config.yaml
model: "audio frame classifier"
dataset: "tunes sung on syllables by a formant synthesiser"
train_examples: 39062
norm: "layernorm"
depths: [1, 1, 1]
widths: [192, 192, 192]
nesterov: true
orthogonalizer: "newton_schulz_5"
batch_size: 64
weight_decay: 0.1
Rows from block 3, named by matrix and row number. Each number is 500 + 40 x the weight over the matrix's rms, rounded and kept within 0 to 999. All counts start at 0. Numbers have three digits each.
# weight_hh_l0: LSTM recurrent weights (gates i, f, g, o stacked) (model.rnn.0.rnn.weight_hh_l0, 384x96), inputs 0-95
weight_hh_l0.52:505439489514468471514526628439504556509541496450496533519493521526427501482554519459600504528536528516489546500488567444471534442476492463538529485474510432535523468425529535496428594522499519475551525453521430467455516549415483514457485498521486506482515450567477536463427467535538502525
weight_hh_l0.53:565545563480489441471539496465464470441538506480519459516505457446554418533518533409480493513498406474514521508471417571570511491483590449509442509435466526418464553513504567555529537499552478545455435571529556491520554544508586517462485452525447421521496538567512545529560454491497489493
weight_hh_l0.54:460570539516500487495490429462579494453546519502556466488588573491507490508463549536513434511546552424464544530446543587471512546460523523449509481480508543457483478563531452541498446538468434515538446532477466501551507494433474472530500419549540530506482504536469512453490476542520504626
weight_hh_l0.55:533465509538440480510459519510527550525418437516391508574503598457530449452492443515483502469491512522555481490475536523543515579533508604477526481501459541492483470490508597494589468506538443451467560502522528458445549561444520495544463524491517502529500463452499521485520470496449563481
weight_hh_l0.56:508467472539506453495490541484448551454465538527460451538556458483505490512528462528602474513503526492488508503533433449467456419484416516404520471518467432496514487509422430532572574505444502501454457447553506474497552497504483463582491475532506529506444497467465550565503526491530472492
weight_hh_l0.57:505485553528447486520437489503509521512510504532421492505458479578456472421496539537509476533524520565535496426512552553502500528437521502446554546475492503476479448490501470525540522528477497491525554503442491504549433589455459479477436526454550534505440533562510491475547521555548414549
weight_hh_l0.58:519495441506484418421571510456500475487439488512584484524551543496514475589502471429480456433505522521493501448515502508510513493562479513476463531497552546509516493498511475593545512479490503398477443534498596485508544492456454510421506485548521476487434522539508522451494527497490433523
weight_hh_l0.59:455449435529466407549464448463503494490526496482499445481504502521478491461523486454553491547504540533534478500475470486517551484449475511477424537461462503437492490433503483513459475491543516472507445475511490548517562523491461533421576451507516463458532516522486472537498416444490517517
weight_hh_l0.60:564428523514547465550552519515501423372499473440520548551468498526498456538517535475422467490549500582451524475526479451457500462479586490466481512567497587484508435525481539486493456553577509574416453566479535428470473467501442465518586523458514470464498417520409481492554483454540427483
weight_hh_l0.61:454528524539461464522530546509537539516504522487500523528512487478579495474512489446505443467555465501471503469509553544506449474483527532546475477514493554526415505481452394494545444486508470466565431521521524453527491532505524489522507495452448473480461500517514524412506471499531477582
weight_hh_l0.62:517496497477522535534572500487514476505498459488524443552488503489511545505464517397514514515484469515478456537525497504532504474518536503509551508467543488507472584484498522554483534432406520461493492602463532369527476485520482487481439473452447464472445453478480520455533502452466473538
weight_hh_l0.63:545494514470535460562438529438557464508461539479489506464538488489571554469566445479574536551496545435447460544462548532515480462465537493537512456565454489449478412520526418509498491553484592526402516487474434503508549499494503437584475545496501477445554554503516522488493502538534444526
weight_hh_l0.64:488500486529549536530509528480559555544432572500535545461543575535578461536508579445451524488482454544434526511527451504474564474499416514472480483450468521571547511479551485568543510474433512490438492494494508406515577553536558443542466488550521459461437441491545512606514581515544500444
weight_hh_l0.65:489545458470503470459531517517490496491561525472432478570581473555447548480497536495495595550502502473497487426530534556535480578398489482423508486555453583511503497566498474542521505479556520444419492488494450433501498467553527419496571491508459565465488455556442449563506482481535461586
weight_hh_l0.66:524370460442520562516472505470575530504491558474465479520496492519490473482426510446533454490557500526508526436546448525442492503426457517432490484437520557490445515538554412488444486557534530439429468516518502505527530542501432521552542421493436543559459474550524471479485470524483516494
weight_hh_l0.67:482490528458519493526512475541538540502461539495475441520583497528521518480493481487480469400511546497459439460479504523482427550529479531544498512463453513561512481459492457508486557517529455472473417462487500437471556532473494533515463475557452471507479540488531491430496460457522523601
weight_hh_l0.68:483549499482435525487461542453502493505509500527466503509525503464575489493502538519534518486554490510521530518551462525474514535478494468459493527491581462513506494589550530467505486507454488453438547562434556433457531487469521548485566495507539467466525452496513523461515545495519486522
weight_hh_l0.69:538525517514483471531491575502511433513543451483470457521517519510513515482535561475452520519489555538471518539484518486481505507506562467527496465568479539492501483420555465474511466541514517443489479525483436521527536534507518456543565506505561539473498550430492465488456533486520453536
weight_hh_l0.70:480545593426502508466532461540524489525541536521500432532546507443530441499418513542468421492513537498491491520491535456597418551521509541480510482545542539442513477453546510551477492523475521429473468445447453497465395474508532475506531468422497516475584477568477560494530472534541530545
weight_hh_l0.71:460504481516523410502526544491576504519507562416516520486452513566472448536520508461530497524460487472488472465557457456479502499467514552535485527504564530531523508503477468500492466383446549501472431476461582483529506528486538507542537532484486525526501494500409559425524533453527493567
weight_hh_l0.72:477492479524486433469508512470474539474540517566485541508535524460456541432542513572485427485532546441459520492493537449451495475519506557565480496429553513473538502459529568540488474571550482509531461514496558559488402489533488486470470503536433470492472428400482540481479511519571530536
weight_hh_l0.73:462485502523486553521524551531515577460502532504447477479506428522445489505503534439455509548469496512491485489503506516525558520507494475491471476427543453484506524534560456488561539478551501529422521510497476470407538497513475479549469513456424500478499550476495456504513507553422471470
weight_hh_l0.74:470514510577524501496536469490495491520508501527503504558550550547515522444525501482469522538466549519525469504456532470524482501576520559486495493508474570489476474528535499493497480453467510480563570513518469512420542481458481496522503449481575517479440478530490564466492521433492560491
weight_hh_l0.75:557429537488509557439511563468493521542505512529483547445501476487453500548447525558523572520559481492496537513456533487512524532503505521445517528472555509467499508480521450462512531485463539483434453493529468468557498509510564486468424478564444463582529497564520538469471456509489487400
weight_hh_l0.76:440472530487578495465473600481471530523418486574590515425464503515565586443442529468615544498469555546485495449572580507514520509500511571456486480529423487470549504475572480506435518480496503500506493481523457488488432514541489423538496410465578394446456471503520528461552605530550563487
weight_hh_l0.77:519533549504564459478421411410556512500612474469499453456490566548421484533511554492555501413476463475516461522496508494519452451504495502475450456489503577491524523530492465501513556475528405540512489484513492523473529549507581520496473505536537427524443444505480516529476589552484412546
weight_hh_l0.78:468580494469463455594493532499505447505552486537555477502492476450508504533562549482426477520521516452466543531471497502538487543440550500520563580480474521550506447482528443475532478456513482477483502545525526506432489489541494518546640445478465481518450537501507528478533475520506521416
weight_hh_l0.79:441505506472518611505469430463495523482462551460507465577582541517461533470483497501403518502489557526420515490390383515392543482501539470479453490512488491517527554501528503504475500437503547502526514521422523499454536486527498578478519514489410474559497491479525527499529504512450563568
weight_hh_l0.80:495451517522502428491472537513582491504495538510496480604542512495517469435486525591502477483480499507530437536454509522546493456481544483466474490548444462475475508544517548494459455466446473520505397515519574434513519567578507525433412506385484557532449455506541513501478505428475528506
weight_hh_l0.81:525520608508462482518499467520502486488489475475539497535523499385488518563467526494534518574500432437542424471496561520507503503506545498471451534514565488468475440489474542499473544478537574510523527510507419545471514542549525433460505539473525435500474505520558553431560529554554558459
weight_hh_l0.82:507477596436563469466536421482497468477549604456571523545480573516508465504483507444509447557437470513528592459466440544482484524493491513473501498494565474525605500474440468445485480552386483413575505545496495559463506441509516609532550515565515474515490564473596459577466470548465510505
weight_hh_l0.83:338504604512505485491534567529536488538488496472458474490504550502528496494506531481525568509478574503502487457484554453504548475395481580487558444565536581426511534537518491489509523501515529551590455443492560486532544502496492492510497524469497479525493533535519499484470459560510485484
weight_hh_l0.84:416488512536486444487516487532518561524512465537555532555509471498520563456458442467498510510501475438531478458535516545529537476510446445438458520515504502525486492489481524539451454540448559405450528528462505562517577513517509454464474589438543488505415516495502488469481452541597544448
weight_hh_l0.85:545501490491499508529466482529471433469459489510491479535529476586553524450528502543529492473490504462476474565540471459523458513512553591482501406497470491520466490516454480518484504525509486510546496443541499487460564508492460512507429482492504554494474427569524531502484499526481476512
weight_hh_l0.86:477553461457500535398515448545516491416451434544467515479464523476497475457476506529519465402440505484516515483500492468497529526460495544536496523538468430506482543542457445558544498517507472592494484492460510545467642510556508469550504474429466452502469484556448521552535554513579436499
weight_hh_l0.87:497462566592499456494457420524438463493562537525506504553529428505514548562514491414500456503558482460471542488473507522548431447462508444543531519480491543552471461496491487524525511510495476535495508496519517511548458487428513433548525522502534492518483481534543437495460459459508558542
weight_hh_l0.88:470450468469468550500454491645567464441540504534549489504387482512501486476528495491527505450508420486419499480502532495439505531543515448494516574447497466517496482466497501499504514525529529477509448445523507532528503539480442498482513455443443494484433492539511571555579544547494524521
weight_hh_l0.89:476462540569511492526492535509571499464481524508462568518487540503474493444480502516524485506478489615477492468512513488488500520539488498519499518514508549442519466457429540558561539508426474477529524539580485510615457452536510485478540510488606478497548465557485462490492563517550536506
weight_hh_l0.90:488453533501515468472437468492494459465512523537576441518476500438502540501498523489547535533516511511465567546521508521507455573480472574531453454485486566562440515539486488560469390544521549498517491538503576478450477511452479429483467411423468483508499462497520450480544459608470481527
weight_hh_l0.91:529491520548554521506540536463518558524412418543463516506501533442476485426494509524514461472545550488566496553386455482510505501473475471477492510516537510526460490488532487470498511461489428486539519486572505500429519483522533437508418558464439434485471443536446448487548492530536470503
weight_hh_l0.92:437491473503474522565511512541502510452576491455481470520452613453489534545504482460531479542496423464485574479569480492486492539490453490549446528511518454489529455498569568553476434495517492478527574515437458588495533474475535465585513461445497540471546521466522517479490520535483529464
weight_hh_l0.93:515491462509496491546564517513565367564491487465516456539466532383485583472534480403513532500463499462519562510516398417439475460462528503560543501550549500484530447543525489584476484536501491440460521506468504536564538513589480487472529463478639578485485510435534556449564554486480493461
weight_hh_l0.94:535566483469483546487509499483528509480447470456549554521528511502538468534451487500540417491467466515507513542487526429528570458454442496522516523517503435521527497435493525465547500462472460581484575462459409522536551495447527551550510445427456503502537493446455546546521539494471506523
weight_hh_l0.95:509477574553523455449497506512558496491536506468542522483525453528475481477601515493487508477566411520535514479543526463462516545500515508498483503499492551490459446431576457409486537452489460531500467517510510577475483461459487442567566552526477564542589458464551541529523504531444472572
weight_hh_l0.96:456537442479544472520488459461531542518597532486539484458582555498521522490513491506524447509502562482496557530488534487504540495479561501522471447592477540447486469527524471477549522463518445576576536480465522430503555438554512548495516550524432509472431522485546513498482531485460469459
weight_hh_l0.97:533580491541454500497514426555433483489508459533498527460470495501466520419510495525458416558442500476512562501484465485548484466452534493467499525507516463493475518529505471510542478509555460574435487489523502505500542550506507508595529519512510479471507533570455482483437488426517478508
weight_hh_l0.98:476523562528541552430542516504535481519471556542457501474580540544493501529477456443546490464519516427464481475459473516453489487462502543527498505491453506508541506485496447525495458538496556562448498468499513528480504506478449464472470563515471539546473496520530554463459482488441564577
weight_hh_l0.99:480517436508482508562422472456493490476530518526391505485484623492481501529530359575481519493517518484455491537511540552468467459537550445485524505493496541518475525601465503537482460496549537543498491469452463436504454549483483501421444508476471423526444529516343522448526412485513557518
weight_hh_l0.100:470521564501486437564523471539504495541470510536547467525536492578510397457504509563459534442515516523459507500477486482472527454546525468569479459485472497531501527538503544432462470490537465494473512527488492496404464550541519564497511573491544523534543514522495545440507479523454506508
weight_hh_l0.101:468552441549567531572519465492548528500484541459499542477557469509500493498512527559549466484491508485487525597434555522461461477482497592522437426483524412469554541460578546480524474495492421550524446540504545410497515418563502546486432467524519462565483477521474530450466415452475508460
weight_hh_l0.102:496522499436471500423460492486503563440506534539560443555472580545502512560491527462467514517523501496541564554483502482476434511515527517530507492496526435521573538456442436421502461515489534565557464482499467521419465467522462479425528512461528475487515530479535440550505498474376460503
weight_hh_l0.103:510495496515477488449400459427451443566457537468511521414463519542537520523500514485469482496505459502532438454606494531470526493523547471526499493542509454461490493523555501527466468544478465486508481493482485508515483487520543449528454590417440487515537505552534455525519366516446436501
weight_hh_l0.104:536484507446444570477498490483507541455511447521508484471513530499547553467502475520492538525463542533464549521532581558534502558522563431526546516612560541457494467497482457542522472485490445488477518497423493445449463441480430427540470490447465487524521467572534481579492612418486469500
weight_hh_l0.105:548498430537557482574557503474489508544538466510551489429582536558547540494488480480382520602453486523494479473535512527488485517452549479467459529480454481511481483542528516553483489529472507441512608448450470474502513602475498519485583517524578504531474488585465538427477463537546501511
weight_hh_l0.106:490524489481465546498448509446614421491483516445556454506539514566498454482458482525465496545551469517492522534550470418491522484529575518498456483524445586501487486514454506448485526525468503480446496438545521556469462543545519530572540491544533440491506524411480501455542491427472453492
weight_hh_l0.107:486471490499515497488487466422466507407461512441511429479473507486476461470479454493457538543464538512504424477513515519500458546452504435462561582476522457509500487463520448512489527526475476502529473465478495487462454468525534509464565608484510551534408469509469482474503513528536596597
weight_hh_l0.108:524446446489615561475431500469483467528517541581518484524489516513500558511514464528361501540531506499474514512525492514553522525501505484457468486445469476525494476599492447483476493467544472522480471506558551503532476563459540499521510522468512527473435514501529468495487498547448411489
weight_hh_l0.109:475505464488483436579557458609498485454465553468516507516487525530482534533505481490406526542515575468459473546482513507560521497471521449466510500493522432509510505465465542550550452493501569462479487524537479519491480547452475542499537478511539542423416482420507444507409412477505493485
weight_hh_l0.110:493498461397485518513431567572472425523503499482490526482506490531535449507501497563509556511436501482486536489481514510486478504561600463460565594512487530459461502440440469472492419452525497438534495556483485519499434494537474577492457452510483491556442510544506488530454570466502511519
weight_hh_l0.111:483456550475495464557489543361481598456532587493489461502478518539456542513562506524497541562542555472512552501486447484500555570517522521512520401535556426455489489526430401569509547468434499450559545507510505510543485457497547561507531518535480455535504510413481449492539448503479519515
weight_hh_l0.112:473570456470481556415523494456454502425435510488306526527504503512480554484456522487422521487501509499507488521572488521472497458488487421528507539519523479542480462476444557492499522501488520574598427497538540509536473473491481528481549523562430571447500614485485484422509456581497558599
weight_hh_l0.113:510503461464527485490519488438482476457571476438515519515524495516541551510522459486464552506504460451483489463480486521523485471506539489507506444451492468498536422444474475468509507499483504520478496484505505477512493448555538478505507544489502489458508503511535468475499474472483543504
weight_hh_l0.114:467437529485571442534496512580581567499647501522590470530516486492449519545482485484521470520570448494529473478487549504585484488527492542482523470533493488455400476465505524461429530531520595530486504513541491479508511514573492521471446505560497551479590448521472503589459437519390450452
weight_hh_l0.115:532545441492518577490509512525492459530490573532434496547633503474442418517495483460494436528476446560495510536441504509515462474498515539421537541430533449485504430531440480474540528477511526495448507553467513504498544456515539516463541409508523502472459473472452507588456394529495522461
weight_hh_l0.116:446473434534512551548560529483552499453422511478472447572593459558518569494493533479520508523524501511487442485610543493497539508535510490507520543468500484474464542469546521364499513556447515457459486499534433539541537577487515538511519522519451555497519505471512496576494530465521467484
weight_hh_l0.117:535510530504498508517559511482469482484528391498513469466472514463645435479507460370490459454407458557491502491426462503505445489490460510463471458483506517541360557447498568507527471508561482635461463490510428512488403477432526464519560557473491477500471472462514434465494455478417560465
weight_hh_l0.118:492482548522469498462480474459557535548519480487527535499536538560486501473458487465527458459571461472430452512564505527539524493505504549547437478462437481475587409555389550501560486606510521410476534531544569540439565490507447478591485500493570532574472539453534511520475482545467580520
weight_hh_l0.119:452517534570485468506484546477481494545543535480529477451495487474556469440529537456503525514508505467536523539505433474517466468449443509558463465461496488507490503493460438474489482573511524520446484498489483565470484452503492498458533498566538488468453541513520456445510464513462505532
weight_hh_l0.120:536503493536475451471550471478565525472521498449498470518540552537547484600524478452463517424513543515466494496462502518525526455443572512521476463475548516503479522451480445414508429570498534537494401523481510532487526521488453468507526530475547490534496525490452511449509435498517556522
weight_hh_l0.121:472465425480500506540503462467458457491522420561523505474515487548433461467477481533461502466533496503470517528496464425505460512463537427472526394470470522522533477504442569522490508585422550481542546513497559491497501490509487456544479484499536545510507554512556500546522554479566463447
weight_hh_l0.122:514528476446518539502508483480490460464519503527466500525510514566462559540470416473491588535537489464539536532533425488483471568521480497473504530497475517505582534408498462466458490538429518526506444527518518533529535453404463444520555544452490530466471505536488425541488440498529523493
weight_hh_l0.123:500526480526516434480462503513471474463455463444608510538504496458546496457484472429445542483540559491574454474495518438502492514469485532511532496523490467518489445537480366486481467550514507477511444437496530492550507451477514534472575587504465511559493456521447503444476500471448500511
weight_hh_l0.124:518539485512532432433492483544518476452540468504499533555571514489569431519464513558463522488469486526610516492461528486464495495555454444517506494511455455515510553461541509508550529477545531478521562499484506507511509484582551542501541589491507533475468440529527487559474484497459444604
weight_hh_l0.125:420521542459446514494483410553458509465487475493479525460501470466525530460541516524471391499487452466548525501463547468520502525487515504507445553467564560477500453508458549468478566554534516566487485509480517543470455466519453403554449517499492516482485567538544516534484523499458518548
weight_hh_l0.126:501452465507449548572526500575494479481516642438495486497524524510527505473447505495552511383478549395554523497462524459502550466504488493566497538484489430538430485462477519492496465523538528556520604616536501511502499493434498489550472490461526566499539494477572466462493466514480461469
weight_hh_l0.127:521465461507534479499518497548524481466511466478511406463504487468527538502521531486435532504609485534547508517469457464472497519514459488472501478504464539540526489435426487510453515433513558507517480514508496526487432488478512513520515509485502477498423539479488510548482524519460518480
weight_hh_l0.128:529489498476550522481432473448476519541559451420478490510431556441502537524493526469440485522424410510462516475482492557545511586468432524583411498518456549507518561574483481509491462523482519511492492440510471507452449434508488517517510494537557516473468562429519513462471466474475458532
weight_hh_l0.129:528486483462430563439573514470508449528503508444541512513516522554503524480486528459504479533472452600480479509470515503489559517506469509506418458539474450478525528527510502521496474474462557532538438509516526536486434547505489466460469675434476486476480538482484433473509485454524460482
weight_hh_l0.130:514506492493466538590462468506474476512508526464481476436504464489513467498578536503450542484498507453526535459502528511527580483542479466520511512510535528463545515523466455514511511537476466404540478501524479502477559502519524458523475470480578455514503529481519501510515490449487512523
weight_hh_l0.131:515480465504429601517529533498505447475535487522526420450521420516483494531436537477521512455470501463450512437599491504523416518467538496502570525517506482487487512492438438507424498463429496540512534509477530454403435504566483506420507497454368457520531474523509497446460442509472499556
weight_hh_l0.132:487435508512503567496536555443533450496477505561497539488538527452533500480455473508509559493502527484484475491478563547592462491505495573562519452461500500468508466480492486533449493525475521483553469538516543482499472485485468492491545522503458471383488584493493531460512504482503422496
weight_hh_l0.133:483495536545518516488481558584527542541615487505434502496477487471510511485501462467558515474508430505520535412573476504496527524561532536587450492516489500458499535500585501520519514467489491497495448533410527476542500488487477508491553516568489481497504428465530505507445509455464571503
weight_hh_l0.134:509470490478523464505540443491540486496541519468527449516516451499524551495512473504482493470473475462493536569478514488420519473545546504556470498479493500498522506487497425511495487535527521467538474474475528471455487502550559499478551516445455560506495531517490476494503409445539494532
weight_hh_l0.135:525501442473551513511460436535488478517527551530513531508549529552499469533434474519512540490510455536451463471471477467478482463467516461496493601467558451498503488510483507558581501503536453471599513475462469546477435527458576462538494533501514489494425528497507537501480532517410437493
weight_hh_l0.136:583465479463460526477487485537515539465523481498554445467556513526476508502554401529504555487435458540459533507472517572434463510518505552506451518551488553444511493518510481517453500527480496539565522505522491483446428576455503530562544570440523530452491481446497526512490508520529493514
weight_hh_l0.137:553502436527531530487540476490532466508453531450483540522528565471484458526486504556461455422478505523461561584518482592529441554463501475504473531539518547507520581575507444545484478540479425481516467584534485481574459535515459527468604508493544445536486492546466425509466504504512487575
weight_hh_l0.138:497512469384485535460462480534493516507496548520466496430540447530563487552517407578469477479458506614550492597502417492574454446548511514520505528485485487490439442456516510446432558490503482459523503484466473551467505515502489541534520516514482533476411494521461410539502533502526484514
weight_hh_l0.139:448477471487543496428528464497465490509518521564562466485469494458460535503464531494454470466510508485506419512458573543509496478473507518506471466521470502541593472502444526510505471576467554530564425554510499473506475528530506544468582557464521514552416525498484519491531532464465527463
weight_hh_l0.140:498469463525579457510514476506450491484542526524549487493462518487523519494451446505516521498430410552503523480501478462535430485407416619443507489518504508556517516463524521532519500504443455457501529473501479520557516537455459523479457510498497485470480529497458508553538508444476594425
weight_hh_l0.141:482472456505458512506531453516540469522550472588559532355583507470546563484517601409448554516478465518491530525449565477487502563482481443516438538437507485465371520496492492530476464494509482580505478510495484581488463519507481475482477493507559494520456525455531423436422546492399518476
weight_hh_l0.142:486429530477466480451490510519498443535503507542514434516521496540518548389463493512479504546477524539451512506504560576458567466504461487466457490543487518510500501494487484448537429491539533530528525530520483537535557484487500571511511499564533426494480472566538475484553525498503527458
weight_hh_l0.143:552486430461495541537530495501546441514523467443523616488485494562509519544495526473404528526514560521514463514470489473506492544504544437493400544500458431470572504504461464511509556493474471499546520537517526531485545527550483542480449449502479479493534522503532521525479535458550439477
weight_hh_l0.144:537526503464511492515439525466502461511544462499462510520568428499542513448491493533431469509574542471479462536486496385477511545505517544470472454547476525452502521418451468430444437489497464482527534506467575515538473514501462434519519462482484463528461534497498502539475507517475502479
weight_hh_l0.145:478410416504484507508529488467424434467498556479528466483458494484531512532487482466464542520509547509509485471488487504491560534514473536575514484533448512468520516484544500442545447527503494542565430485508516399446523484501477564566522537508580473518465581573499586475502441526510508484
weight_hh_l0.146:520523532491474519489500489499443504550476486527442534495500561449528480492483526511461511494535452489488541482501530478495529525509525492462484506608600491516475556543482454551513481551481493528484488570480503472492483501525456478520552472482542432574511582519523456582514457475472508457
weight_hh_l0.147:556513493564514505462510510399480441492533497518568466545498539485467506557460563460519584551501459490550444587501537525555498508494501391532580597541543539509511573527588521517499473508486550510540497606475547470613465464471579548563476484495537586508541544444467441509422468464476517481
weight_hh_l0.148:546521495504540546505513446426514507442526386445465496523533500522442548458588501521468520479477472514519531494373472533529577466537500511586522490532489563455486511486473471507483481518527469507520464474489480558539446450529519502436389504501472467477500492484479511540494492483410454494
weight_hh_l0.149:549468552429526486523488443516548482462542488519427506504534450440524525437498431465492560497512548502469481478438500483516535519524507502499468449467476494524457514484421489512500471425460513513488487512459464497485476541530528496466551518470561542480478551471445534473506475530534530541
weight_hh_l0.150:483536506477464506455483512533549475545513520494520522485539483473471508492421455461443476545564503464420522517480495525566485533465471568587479489507544459560560417521549479488522376436550543460538506506491486447564503478458460540509521526503493528517467479602504554543535456420516477490
weight_hh_l0.151:487470516485486464467443455496575474495458482559485463517460507486479461505445479467448492477540515498513511493494519514481474505527489501544557553461497589478583551510512495542483488472519509517507525478470501449490425438488500533494501532487565474537458526504516473494479496523467530500
weight_hh_l0.152:539490465521456503491561475567531468544483523490502492507597415445526499476517401550502588449525556525533539566486418478467568503509433513510516499546496576478492563463508543490485483508512452521552494475509509449554507558571485442524514591461526537534493428505545544469505478487547551465
weight_hh_l0.153:481500460482509531495519459492507486442524505503495420564530511514457464514454525487467556480469555539493493473489528550450499508438516479398586538522588436467521460427494467534488524495490529474465538425462506497454504510504480449411416470520433543476512555555482455498495474499494472545
weight_hh_l0.154:428479486543483468486535546484456475528498472466557491472505549504536541504510474485490474467479497527569490516475551542452523510493541554528572509500520536503508466483518480586520461518572473452450451532520521486535493469474440500523551490481494517499501534487453497476514452523519450528
weight_hh_l0.155:527487502483532508483471469482499463530538502544492457448500472484495507465422538491560434503567482532538457466550495524403515492498552475488462492490395443487504515494453435540490505539478514451559507467513528491483484493471497532493577536488497481480528466492455533471400549518492482524
weight_hh_l0.156:551538544456526500555507488457515490433507543481585502517454475507527456558496584487465491444529481522450556459434537484472494433499526474470477520518570603529501483398522482420544555468484501506459519591507489525496379516496513508473520477504555491435537531473483471528454516456503571558
weight_hh_l0.157:499463475480482500533454479514456459488517446457498474524522464527532507453520526459499471506448470478499415498528573551485491462490526520505461515473470539427508506477424486588450443517451480454549470478517459514527459448471545469504454485543523455511533556453493510524444489484577474543
weight_hh_l0.158:491455458436479555516491502501492450474470459530522500538496526557544496497433496489510492504522499566520523470435548511515481536498537504510544498477454523502481540500481510525464579453404501503550478574463519481566472561513567542488467497521495559474466512509566499466559528497518466483
weight_hh_l0.159:488484570521401433501504541520476462530535455528531440512567566562496593526541441496510538519533452502474534364528477491548548489497481505517518537521499475516460531467547503491525563460477581502493464465474529526547446468494468532534544521490410430494526543466512538542430463491500462509
weight_hh_l0.160:507463581482501522468496494409578580495593516569453485523476509490535483490559515503471493464476464475498533507501483502467492472511502431496456542466489475567524449519442439520472495540440466522535474484486469483524473498547481548508563486488556421486470488555517480502504495445442403495
weight_hh_l0.161:494494502474468507495438485492574472478557481477600487464489468477469494512538476440426450535509523530482462484573468478518432513516389408498513523485512552404571504530501475546500502457500452480487508485560485514533525499525512464520511543457507526535496534532437490570461459493460552490
weight_hh_l0.162:533515502470577484507496451526503540480507490479488525493525503528485458510440472499435463532493518543453501541518509456469521551430453507544518513462473522548506516517530457450492439482421520463472493504512543445556515457506499514503545576497514488444479488439532471471461439487435548571
weight_hh_l0.163:476529508492474490553515509548422486544479483528475466510534484565507486519464537525479465511528514414465474472480523480542458565512468489473464529443485516518457518503498496557448463490545526443493490527449479526532457534484484509475545517542525496560477503480556507491421474435515481518
weight_hh_l0.164:474455531495507524459537479405517509475463463424497525503527536428564546497478520502497527520514490531530523554515420532510427497518554458500480442510491524512496484499530491529467525525500491499512445583423539504486531488491492576495480468536471472457558479537567482522560499509518497521
weight_hh_l0.165:556589529482515475503531504505547463550520518493530477493450495450509495497523519472482533499543517493483515554502540486477496522489537530469434456527521521475560457472455490505537478523485513466515489463515471510501502434513525471516509516475588506473448508408530488507507500472470495530
weight_hh_l0.166:553549508423463536475538506510515493577526453543454517415498405440464547473480459482446472510507499563507464504483539529499457422477441435521442527486535489493522470427544528480558458525500498544539516575554524465480538477525517510486528539586505578493497514477487518423490473591454508506
weight_hh_l0.167:501409509507466545468471484520479457488464476454479507473497490496499517508525486426467548576497531488500468534512496471512515494487545474486541543484551531437501534484497485492490508553467567527467488490436535475396470486503473568461483464451489475492458525535458536477494498448509462474
weight_hh_l0.168:550522536454540499497461545443477493556527481581549427538509453504421588552534501453473498516478454427522493582522467524459514467526455453523524518434476468538553491497453475485524478479511517516532477449491482539569600488553501488474534520469465515566502443497479464514522461530449459514
weight_hh_l0.169:482437444520532506503518474557501545559579512448473483508454433532489554543544463465490534554497470526486537527526501468514438468470453428496499560496528521566514501497517529545527527546531483510503475543530507489503508574447462518578483506472497473506465543518492471507551503456540529553
weight_hh_l0.170:460533449452529505482461521499507506564541471474471438556463454492487493470519434521474532440525541601512534517482516626494482448546501503470429473469484527463568523476525467512478500531513507510509347495475506551535476428415458512432489574521556477457557463506530514519484472491494492475
weight_hh_l0.171:582499470528482461522559551482502488509493448546491526483548509447469517515500500506505511513508566481554504520466462486465507557495444548512491613475555586476482434454542466545528527483464513479480472469522469529486436486481572539507492447483524554513488470565572460480432523512416519456
weight_hh_l0.172:551534463456498515388468480558533472533518505376447451423489564564466563500507502547476555498530456474433390517477608500542510456522533556472545488457495404511579501495470454464510492452502531543554523579520500511470475463539500650522436541526519548477524475494444533496523595520500582501
weight_hh_l0.173:507494468448483482396480448462501413496487510488501529524553514531500485524478511501541437494494510468566463524514528533501536483524537497453516490489490499492517513491423505483582510384479444533443454480445509495464494422431493440580497507493529524507531461475460474489453492493479455566
weight_hh_l0.174:548457502487523487523508557560524455546502456449511481496469489550551503505525507541456499503541493483494519475439486506519464498523518475503531504458462547535521479473492481476459509519496459529504533494485520446506487454526521600526474472485440533530495564477548519548495484521454490514
weight_hh_l0.175:468534383430544595435503593510505484521549488419500447486521488496557556507462506456479499448503438517500484467474471496475470496590509496512566457469596436564473550488400505493512511504540499502504467524499511550438498492482541635542563501458478555482451521505533456541551589453431463542
weight_hh_l0.176:534522517487549462411502525524509493498462510531564484538530487469489461461504395536532518481526559514569531530487508503483508499495574467492504464539511482489543468503551473493471454480516497513495397556497558477526531520541532512494496501480515511534438495450513533473522486510532501474
weight_hh_l0.177:547530511524527482471573534498475439525493526509501438503521483451498490579436530412584538566587569518441498535605488509474458469440526424464504461501526505491491525512530500493477558512465507502524404545525471581506476553432469491453497471461548384507457545467476592468459497541549421434
weight_hh_l0.178:496522613584482448500506469638489488502600463484550434452467494511431463473559464497434543530492451561505456457514487511576468520479529462549480506459557343523526538543528550513441534472510535541467495543497474551446501462546521509508485489439449594495481495477543480487453539475500464527
weight_hh_l0.179:446464503450435480492476551516587534477406425471500547518548520492487517518498555486497551509485525488551491527513453521539520534571531509476522511457533493420483533570532524538525532507529514464503503484515507485494560488479498557412543512481615452497523596555509456498510480534528550481
weight_hh_l0.180:494566535438429498543545484431524448550550523408529531517455472530523448505519525483489526524546558541546517499484548554469475429481503559517459535506537512515543520569509493551488442452471525565454480607587478487516476519487529577504598511552471534530369481531446483521525510498425486483
weight_hh_l0.181:498515443478478533529444513469423537453552510493487460554500553465459534527496464442505507461456493550437547605499540454542479516497582501499461455522468494531484513501459462497493479524484436575422498506516551435461466445490506499543512471505544478449459431472574452457515504498496557552
weight_hh_l0.182:533545494470569509517519496511522496450495514551477435549480459500566506471490583559457555446519527551474456471525532482389436544481463630534500507523483499529508526575474441524506524559501493558476378499536470522488501445523491490530488512531520520553447496572500485507488489521416463537
weight_hh_l0.183:514563532551511467521448457521539520483537508471505486503547437476491506518542501495496405566491460507496478492453549495486488487503498509552503519477451489568539545538549490536542555493562558497565454487532484484530459480458530493538552516513503521510494476466612519511496493440544558485
weight_hh_l0.184:501428557507495499585507499497471489478475542514535447454507501517447548493495477569535529479478461490475531499542474540487500491455541448479503412412503489522532506487374471517470509545525504532479460450418490505475560490445439497499499521522652461497458486570520421499575503465522523490
weight_hh_l0.185:539452496480476440486512500499548495535472541486564547417569516520459463444490504494532484492468487483533494438488505548480405526462571470478491520437499533486455560546480469557557421495497476479479466463538486509543513457504475458499442490509531451535475479492503434471512531535545493461
weight_hh_l0.186:511539444503440475505469525524484422547480553486470482435549498482468402465525529467494480612455467470595441487492488474520564518510488507475521461466552518557458491502472531498482502539489545481510516537533462470508432548426522471529469494446487551495468471501538492437562453504524427505
weight_hh_l0.187:522534486455434457521475459509540508529477531519485517424472508478519540489478551525524530484450461498453534547453580491508467500492565385498461449542459430468441500554510523507489442537543486552450511554524512568551468553516490516519485480511465492488515485515527515525457522502457535429